python train.py --model="self-supervised image encoder" --dataset="histories of elementary cellular automata, time running down" --train_examples=147500 --method="simclr" --head_dim=32 --qk_norm=false --inner_norm=false --projector_hidden=512 --projector_hidden_layers=1 --optimizer="adamw" --lr=0.00094 --beta1=0.9 --steps=8000 --epochs=13.9 --warmup_steps=400
Rows from block 5 of a small self-supervised image encoder, named by matrix and row number. Rows with one number belong to one neuron. Each number is 200 + 30 x the weight over its row's rms, rounded and kept within 0 to 999. All counts start at 0.
After each neuron's rows are labels from the 100 images, of 14848, where the neuron reaches its highest value: "patch colour" is the nearest of a few named colours to the mean colour under the peak. Only what is clearly more common there than usual is listed. The data: histories of elementary cellular automata, time running down. In brackets: how many of the 100.
# fc1: MLP up (model.blocks.5.mlp.fc1.weight, 768x384), inputs 192-383
# fc2: MLP down (model.blocks.5.mlp.fc2.weight, 384x768, transposed), outputs 192-383

fc1.723,182,205,141,251,189,196,175,207,169,199,183,173,174,239,193,202,156,207,191,175,237,156,183,225,226,258,188,220,176,228,169,246,234,201,237,215,194,220,211,228,150,212,157,181,162,230,250,212,227,199,201,185,213,221,203,207,191,185,125,210,145,196,161,154,222,149,202,206,172,154,156,174,174,211,165,218,229,212,191,210,168,192,192,226,256,239,184,168,280,225,228,209,249,206,239,192,193,191,278,181,185,193,282,266,165,209,255,193,201,183,205,179,206,211,201,205,202,182,200,154,172,185,232,193,158,205,253,161,222,222,218,275,128,179,187,173,199,169,198,224,171,188,187,195,225,188,159,206,197,148,226,192,186,189,161,192,214,126,225,94,185,163,189,202,234,218,164,159,174,194,209,194,218,176,219,208,139,206,204,173,241,192,162,214,214,202,206,211,209,195,160,200
fc2.723,219,215,232,232,204,204,190,211,302,223,210,247,153,214,219,200,213,217,225,223,231,191,165,206,226,241,189,221,129,176,234,185,194,176,194,246,170,200,177,194,165,147,192,219,195,201,175,172,160,194,194,177,160,241,225,164,177,221,181,156,186,195,237,202,205,217,195,132,239,200,168,235,197,193,240,216,224,202,174,230,186,180,223,258,207,201,198,185,262,203,172,209,213,158,209,197,214,180,199,183,220,220,219,249,228,146,203,197,227,197,190,194,237,195,167,209,255,294,134,218,244,190,240,122,177,200,201,171,201,173,223,154,238,210,196,232,205,183,202,282,146,226,179,249,209,206,255,248,274,269,177,198,256,188,209,162,192,207,244,225,220,227,168,228,120,156,204,184,203,216,175,162,172,215,218,204,210,217,229,259,222,197,152,218,184,194,207,222,193,210,213,235
patch colour: black (85)

fc1.28,169,190,203,233,201,226,164,176,210,188,159,243,195,249,165,183,186,186,179,230,208,192,249,214,158,208,187,102,150,228,201,210,221,150,243,165,219,195,198,245,145,186,211,197,203,214,219,230,216,164,196,169,208,211,209,254,181,210,192,211,160,127,214,198,216,203,223,164,209,232,162,240,184,126,139,198,196,203,189,240,140,204,229,195,211,213,196,165,217,232,205,212,275,207,168,241,176,145,190,199,211,170,209,207,207,230,206,192,209,193,243,202,207,244,210,234,213,176,205,202,185,217,205,228,219,195,152,187,208,139,238,208,207,188,201,191,208,231,237,192,125,232,156,242,162,229,213,216,202,135,197,180,179,191,190,167,196,202,248,175,191,181,183,225,257,222,225,194,181,217,168,182,204,174,239,178,164,193,191,164,170,183,197,154,165,197,222,215,230,176,154,160
fc2.28,170,174,223,195,195,183,178,226,166,199,172,199,221,213,139,156,225,174,170,238,244,152,210,224,155,221,192,243,212,225,195,229,207,213,229,166,150,179,181,208,187,245,181,171,152,192,178,168,213,216,170,217,174,173,181,195,201,175,193,242,239,176,181,275,181,176,146,194,167,172,191,264,215,187,192,205,232,183,140,201,152,226,212,190,232,164,221,219,240,225,184,219,178,150,183,219,231,193,238,199,193,250,169,147,242,206,190,227,184,199,203,208,246,163,229,192,156,191,245,191,194,154,162,205,214,168,181,261,212,152,218,201,183,194,234,147,214,179,193,215,240,169,209,195,257,160,183,220,174,200,190,203,157,152,228,169,212,228,194,217,260,227,217,225,242,179,171,188,238,224,220,166,202,201,193,143,169,212,221,183,184,238,220,181,238,194,198,130,156,173,215,183
patch colour: black (48)

fc1.492,211,171,197,169,206,177,262,218,200,252,178,215,217,166,257,199,212,236,215,212,219,210,186,163,191,225,167,199,181,218,187,195,241,162,212,262,228,174,226,216,167,242,142,257,174,194,194,213,187,183,216,213,199,187,229,172,173,221,199,168,227,237,228,208,193,158,130,274,168,221,185,197,217,201,233,211,141,208,223,208,168,237,195,206,206,218,175,147,259,251,233,176,205,271,191,264,228,204,211,239,246,221,167,186,186,174,259,215,210,185,172,245,176,154,179,172,199,217,167,238,214,188,195,190,184,190,175,167,202,180,235,224,177,278,222,222,209,218,205,203,178,224,172,227,191,224,175,232,238,205,166,273,219,237,219,171,230,217,193,188,215,244,185,172,145,175,263,225,187,193,184,192,224,182,125,202,235,166,191,205,159,236,197,175,185,191,182,173,139,144,221,190
fc2.492,214,197,155,231,211,240,245,275,201,193,213,231,196,196,191,216,168,206,155,243,208,178,160,175,208,189,154,181,212,219,199,228,121,238,223,160,220,210,168,228,222,143,179,198,212,187,216,214,221,225,182,212,234,200,252,149,203,234,208,202,256,201,211,195,211,154,193,233,178,198,235,150,201,260,123,205,199,174,210,189,261,191,226,200,189,165,181,146,233,186,149,199,264,202,215,231,202,230,206,254,156,221,205,213,195,225,207,170,163,207,195,203,173,169,204,186,227,188,184,216,242,176,209,154,141,276,219,205,153,176,177,151,230,238,224,239,247,187,204,196,217,198,184,235,181,243,197,234,183,209,175,240,252,236,196,182,190,216,177,179,188,218,145,238,184,186,231,181,182,223,221,213,205,200,101,221,189,158,196,216,185,180,212,202,174,242,207,183,217,207,252,205
patch colour: white (30)

fc1.278,190,179,203,223,192,225,288,208,137,189,230,233,177,200,235,175,177,145,166,185,232,188,193,191,234,190,196,217,203,220,219,208,211,158,238,233,241,195,205,203,211,168,183,221,227,175,193,205,223,155,152,264,202,202,187,240,189,193,226,208,237,196,266,234,176,200,193,222,178,228,174,220,221,199,232,214,156,222,252,180,245,211,208,181,174,202,175,159,218,168,212,144,207,165,223,235,194,183,187,212,154,203,186,232,154,154,232,270,192,223,155,210,184,169,213,181,199,117,168,212,189,182,197,231,195,225,185,211,207,183,215,229,213,240,198,240,200,201,191,210,182,152,202,170,171,178,195,166,175,210,157,209,210,158,196,169,247,147,221,137,187,208,160,192,180,218,210,211,185,207,170,203,236,206,176,213,138,164,168,167,192,167,205,214,217,230,247,186,188,193,198,211
fc2.278,258,212,213,230,158,209,220,219,228,231,181,211,215,180,163,190,218,207,223,170,202,242,232,159,128,226,205,252,241,220,145,200,215,232,197,173,158,213,200,207,147,231,185,211,210,198,212,135,229,182,200,217,201,161,252,214,195,252,130,205,193,234,135,181,195,201,205,187,172,190,183,203,256,191,188,182,260,220,150,192,202,189,205,211,204,149,221,135,194,206,214,201,168,208,192,170,216,213,196,171,195,210,175,174,229,183,154,188,233,180,188,202,203,177,169,249,212,181,218,211,213,196,187,199,168,178,206,206,161,239,194,161,207,169,186,171,241,126,208,182,232,178,178,180,252,233,169,179,224,223,188,234,202,199,251,226,177,194,110,181,230,182,241,238,226,178,174,157,222,188,164,185,165,179,247,128,233,262,192,166,210,203,149,200,222,194,196,188,188,208,181,214
patch colour: white (37)

fc1.600,214,231,224,185,202,172,168,171,122,183,190,212,245,201,180,177,170,237,181,231,172,138,247,216,219,170,228,226,188,200,252,246,223,175,200,228,192,220,197,215,213,223,186,274,217,108,158,218,187,182,239,218,205,213,186,185,244,184,193,285,185,188,247,172,214,187,159,204,180,204,145,267,215,173,152,222,160,229,213,210,215,179,210,210,218,196,174,131,217,237,122,180,234,208,163,185,238,227,227,190,203,176,192,204,199,210,205,204,226,194,238,148,185,194,200,186,223,200,261,187,213,202,210,227,217,181,161,202,291,171,197,274,159,195,200,155,184,213,162,169,201,188,204,267,227,202,209,207,179,186,165,192,189,198,233,200,245,194,201,215,179,167,157,148,186,148,246,195,222,198,178,174,227,210,176,247,207,182,73,163,193,204,178,243,200,214,193,198,191,233,235,207
fc2.600,182,175,233,217,229,150,225,156,218,222,197,194,167,248,149,211,233,197,259,204,151,232,253,168,200,178,216,178,217,174,183,210,165,195,175,219,144,209,195,195,178,175,173,184,174,230,209,156,183,231,220,173,285,212,273,190,148,200,219,195,202,179,157,231,200,204,197,138,189,194,195,209,223,188,189,193,233,198,203,145,224,182,184,200,223,204,223,215,139,283,222,209,179,158,174,224,226,194,178,182,223,191,191,215,213,205,164,165,141,179,220,166,207,169,174,142,191,173,193,179,202,229,175,224,195,231,202,197,222,231,224,204,183,216,182,187,206,172,197,169,225,195,202,172,202,200,197,190,200,203,256,180,169,149,258,226,172,178,265,213,224,240,213,197,189,244,219,168,155,185,173,202,202,119,218,164,191,185,214,198,209,191,194,221,214,202,193,219,247,204,157,206
patch colour: white (57)

fc1.483,220,137,203,236,170,196,163,181,204,204,158,145,204,209,201,194,226,149,138,233,267,202,148,223,188,177,227,170,166,216,216,215,175,175,194,197,213,138,196,196,195,212,174,177,210,185,244,233,238,207,150,159,207,162,213,224,226,219,158,231,151,181,204,184,207,186,210,220,234,213,175,253,246,199,216,191,207,213,239,211,235,189,230,222,191,223,176,173,278,244,203,204,168,180,241,242,207,178,203,197,223,169,264,183,189,175,199,237,199,208,290,191,191,166,246,204,199,215,181,184,237,183,200,196,178,165,194,186,205,223,187,203,150,270,163,228,226,150,253,215,222,176,185,171,203,209,235,220,209,132,198,224,194,172,145,221,246,232,262,178,197,150,221,146,221,228,209,211,193,219,217,241,263,214,191,251,134,165,197,199,191,186,177,159,184,175,235,174,178,247,216,200
fc2.483,141,224,198,202,198,240,160,209,207,198,192,171,171,193,174,217,214,206,165,181,224,186,204,179,192,179,172,206,231,167,193,209,205,188,177,202,139,140,228,193,222,233,139,181,221,242,188,216,249,215,170,228,185,211,247,162,172,205,205,230,244,253,180,159,208,244,168,232,202,252,206,222,180,224,172,211,183,145,233,250,222,176,179,227,213,228,202,167,180,226,204,233,211,198,198,205,223,249,206,216,181,236,215,186,210,204,203,218,216,163,195,239,219,188,198,209,178,232,244,211,259,252,156,243,113,161,187,185,228,210,224,254,223,224,224,223,254,198,190,208,198,191,180,177,149,228,253,188,217,175,112,180,196,196,176,183,189,164,188,205,187,238,188,164,216,216,235,234,198,155,187,199,199,218,245,188,193,205,240,198,275,175,232,123,161,188,201,154,235,225,180,188
patch colour: black (89)

fc1.116,188,271,225,147,139,201,224,250,205,236,166,173,176,166,196,162,166,189,201,244,213,272,180,172,151,209,209,155,199,308,219,209,168,165,255,235,218,162,205,223,215,186,196,227,224,204,181,258,234,210,136,213,196,230,184,223,230,206,226,179,155,201,198,188,201,184,214,199,244,174,214,179,128,159,194,165,171,220,179,175,159,227,149,173,202,214,219,185,230,169,234,189,166,134,209,240,184,182,190,192,178,232,194,221,215,252,200,226,207,182,172,162,204,237,211,198,202,140,182,251,173,150,242,189,150,201,146,230,221,182,174,240,234,197,163,184,260,192,202,130,194,202,196,191,229,238,227,191,173,201,196,220,207,159,202,166,251,164,222,196,183,175,166,204,234,234,201,173,188,197,157,211,221,205,161,160,151,195,159,213,173,204,215,173,202,139,200,168,149,251,154,207
fc2.116,241,174,245,189,210,208,187,191,227,250,222,181,203,190,192,230,192,191,210,155,220,153,217,215,224,214,177,250,272,175,235,224,161,216,141,214,228,176,166,131,167,231,182,201,210,222,165,206,201,195,204,170,194,170,242,205,225,242,134,239,172,183,207,196,159,200,144,222,164,268,154,226,186,218,216,177,175,181,229,277,209,229,169,211,183,162,203,183,193,205,210,183,190,237,153,206,205,170,183,197,223,241,246,240,171,192,229,227,159,218,231,211,185,242,220,205,178,153,185,198,204,233,208,213,192,235,196,139,225,204,163,200,253,203,211,238,178,167,219,158,216,162,178,161,202,188,239,163,209,235,159,215,172,167,189,208,236,275,226,244,237,166,187,143,153,236,226,159,159,244,201,197,153,191,240,190,212,271,169,207,218,211,208,154,164,205,196,236,188,208,231,222
patch colour: white (41)